config = dict(
    arch='jasper',
    dataset='two synthetic voices taking turns or overlapping, over music, noise or silence',
    gain_aug_db=10,
    time_shift_ms=100,
    input='log_mel',
    channel_attention='se',
    stem='single',
    widths=[128, 192, 288],
    residual_init='scaled_by_depth',
    shampoo_beta=0.95,
    eps=1e-08,
    precondition_frequency=50,
    one_sided=False,
    cautious_weight_decay=True,
    warmup_steps=330,
)
Rows from block 3 of a small CTC audio transcriber, named by matrix and row number. Rows with one number belong to one channel. Each number is 128 + 24 x the weight over its row's rms, rounded and kept within 0 to 255. All counts start at 0. Numbers have three digits each.
After each channel's rows are labels from the 100 clips, of 14976, where the channel reaches its highest value: "strongest on" is what is common among them. Only what is clearly more common there than usual is listed. The data: two synthetic voices taking turns or overlapping, over music, noise or silence. In brackets: how many of the 100.
# convs0: first width-7 conv, stride 2 (model.blocks.3.convs.0.weight, 192x128x7, each kernel summed), inputs 0-127
# convs1: second width-7 conv (model.blocks.3.convs.1.weight, 192x192x7, transposed, each kernel summed), outputs 0-191

convs0.15:087178177134076151114156140109126096156109139124143158134133157136125076121090122101084179110124137105128127138161115040143185171114137130119125114153124142103123142122098159093106128144130158121123128137136132089139111131116140131140125142112129143150100110138135128140121120151136143080100106150116140121094121136107168142151117140145142167099135130110170130083104139109133102102173
convs1.15:120153133143112104131133145122135168131117117119149096104134143096141168093133130133154152124109161103134119133138125121122109097131147035143114141131166131143142156136086131134123133093083100156076093106167147120114120156086169147108141102107124078132098078121138137115121115145141126141138113140079113095132083149124120163166140133133146166116120088117128083092131111113105114118128137134131118153140095112098111090078163106134040153123111164138137143163136122141147120126112127154156100142088131146162088101112123143146141125104119117161111159130115131126147165116118127177
strongest on: child-like voice (70)

convs0.137:080191088155147099133152145165108115097124155097128111139119154105148118154095139143106164145132115152141131156124110147182150122103138146112122147121125129183103111129120125094136098142155113119109119112130128131130147164140172132134141123177106105127105138061116128140094093141077125113093130146130101111098102133141151104147105098109112121108117085142134073110134142147071111125147
convs1.137:140080168145156111151086168116126103079124121157112131117131118130137137122092138146150144111122109164110108163161137137171147126111129174146152113148122078120117123151130120086140091137153144118101113151112191087127107158149104153127164083128170158162165111152099174142140090148115105134146175135140098138145113114109142113139142117111128123123134114130115133149115184103132166116102137153150126108122143126139135102121146152119152123118117144106103144097081119104128155124117190122128110149135151107074146137147113092125175105182169118147151137131134118101151191117120146108
strongest on: reverberation (65); text has "kitchen" (27)

convs0.86:145129120132105132104123117118114139092114129089120113156139106160078121155143141141137121084122152156127144177130115060112123116111112150162146134134138143142169171165161111146168131133163165128136179097136148110113141139160123150141121063127105137133074106114111106129144140102117179082109113110135141129123119100132168159130107113080100148104113081118115119156148105113116119153127
convs1.86:149160115146124127129104088130122125153146106118109171161107117148148116118147102126164123148145102106118088129111141087176124096133134098086138154102152156153111098106170142153114106111134157156051098157173130161119161108119119158121099129160182141137149098117092112172139126137103129123132150127107166123144121077161176112149108133106136138172139115139091162134102110084151099161147162146107128113095102131105125134159097124154117130152128140132162113130157105110133164146107139152123118103145125139088152164127119129094154101129090128091116126113173154102112102095122125150
strongest on: reverberation (63)

convs0.171:146110174111116112151150143145143123090107114146154150100166121096118153154135128178141106132157119143152119109121108077091126160145090184081136109084122161149153156071150094169152115111120124150136118130133153137131139119122151130137112124149113132165157126129105151136093122135126127146094168169147163129145067123131165110155085150095150141139132112122114141089100145122130099137136
convs1.171:100110135165127114133122139148127187084057126131135163112129089144133097146145154094145109122140192120134129126161053153099118128110127112138127081070129113130107122080125092152084141121162102132120119092136131145138160153126107134112121096134132132114131134110071136136134129144097140174137107136119128156122094127131154160099131140132116142106120116136110137132112105122126086151125099133142106118125102117105133106150105109123074139163145149144104093137134123158114151081098113145142084168123137108130095119099087110111093150100123156106128087114091115144139112164140102185
strongest on: reverberation (61)

convs0.46:142121164096092139147114095133133161149106169105148087148125126117153153151146115152136153146124151144129129125151128131120144129141104089147102095127138124126081173119129150133101134084156138121146159137163111132105110124109120129149120129111110129101167148138140155115085114118156171123139134176114107140064104120106134208124123116126137177161094132085082125124090084105154145124144
convs1.46:108153087111137100144109138109140104108154079163134136128114186174128096141072149141095113148083147108135121139154130113100140090153130153125103118151087104143097164102113126114130062148113131145165122158158146106099084128128152128116119177134104100149097148138109093146139132095157088120134107122139109119124134101122155106116150109106131116093136153136148132127145119125111138127092175120137159111146121117155067076147131136114110148155089108127126120134101145144103088113103153151106127136137107092117085099124115100085075120082138133162117109118137116150135115093128090140
strongest on: child-like voice (68); first voice: child-like voice (53); second voice: none (44)

convs0.50:129138143115117144089162098165109090110097144110128138114093137181101132173146132141082151143123092146142110089106119091158114105095119140140108140103125113127118131127127123169145116113122082177111096134117121112115118154106111138080136138113154158189107146122123122129113153119113141086137125130132121071117062118187115171121135127120144125120118136128101110067133118109133148158145
convs1.50:137121153117126092138097140123088169085148115097114078137143100124130126171143124115118126117159130097174109145142141143162117115082117116150081074142143103175157119124123094108136149131125114128146120118134094125104154136113159147150108148135086106136117155081125157124131100158093130091130078121117118113104067147120110130099113120158164159155100098168083127110129133125115094105137075081124109108137107118078142166133064142147170125133142120142093136132101114126109103137123104135123096142123176085103107139143135152130122127148136115087130131185124105125130146135111126116
strongest on: reverberation (67); text has "pushed" (33)

convs0.147:138113105138120092152133156125143140128120141111122152115123146146162079130113146168113130107109148115123105106136100079123101144108159153141135116109097086162102115139159128152142108059192160068157132137159127170128110138157119117131099108101096123148096148139118111163141110118134138115123078139170094132085130110160113146134107120089100139122128121095111101101162094154101142125137
convs1.147:150054155116139130102116160152121106128110129166122139135103097092157140156159131123113075150113145111156102115050097157103185151088124149109147117106142133119155109126111133155149126123136127163107116151108100117106165158111124136122161092146132104141106138141090083131114148112092123121145097134176112115170137121092139129101154139132112144160089118128157104116141122155105176179165139137114127105088150170121169131086103128100159143103127152153138124145116163141152158097102141160127152124104152131085122157134138172118122139100159143131126137138143145137103159129123116119
strongest on: reverberation (84)

convs0.37:124119101133121081115160109112159105159141080127112127131158118107088117111116127109111113122137108120103085112102137129113165133135167143144110102155086115140076131136121164143151119175151135085125100149136133156070124135118134113132131122130121119102149113136123152120104124089124135128192151151063102161130166103086173121139130128124106149164141151157125113125150131142053125128132
convs1.37:098132085113154127153126122093066140111099094131111082088125114141135091132148131141120102116135100172086163132128080124091134133145123153109105113105096118121106168090112138072145127125107123061114121132169094093100120141105133125135138163181106115107103175148126145083105154132097137131115145130137099122146124121127110136130091127176142099164089094121108152105134151113084129115086106074121126084160125132123140127104113115117122080135154121104099125162133140151115121125122134128144127127121122105113111132123116089142143097065074129128138148109099120116114118133170116147
strongest on: child-like voice (75); first voice: child-like voice (52); second voice: child-like voice (42); thin (high-pass) (31)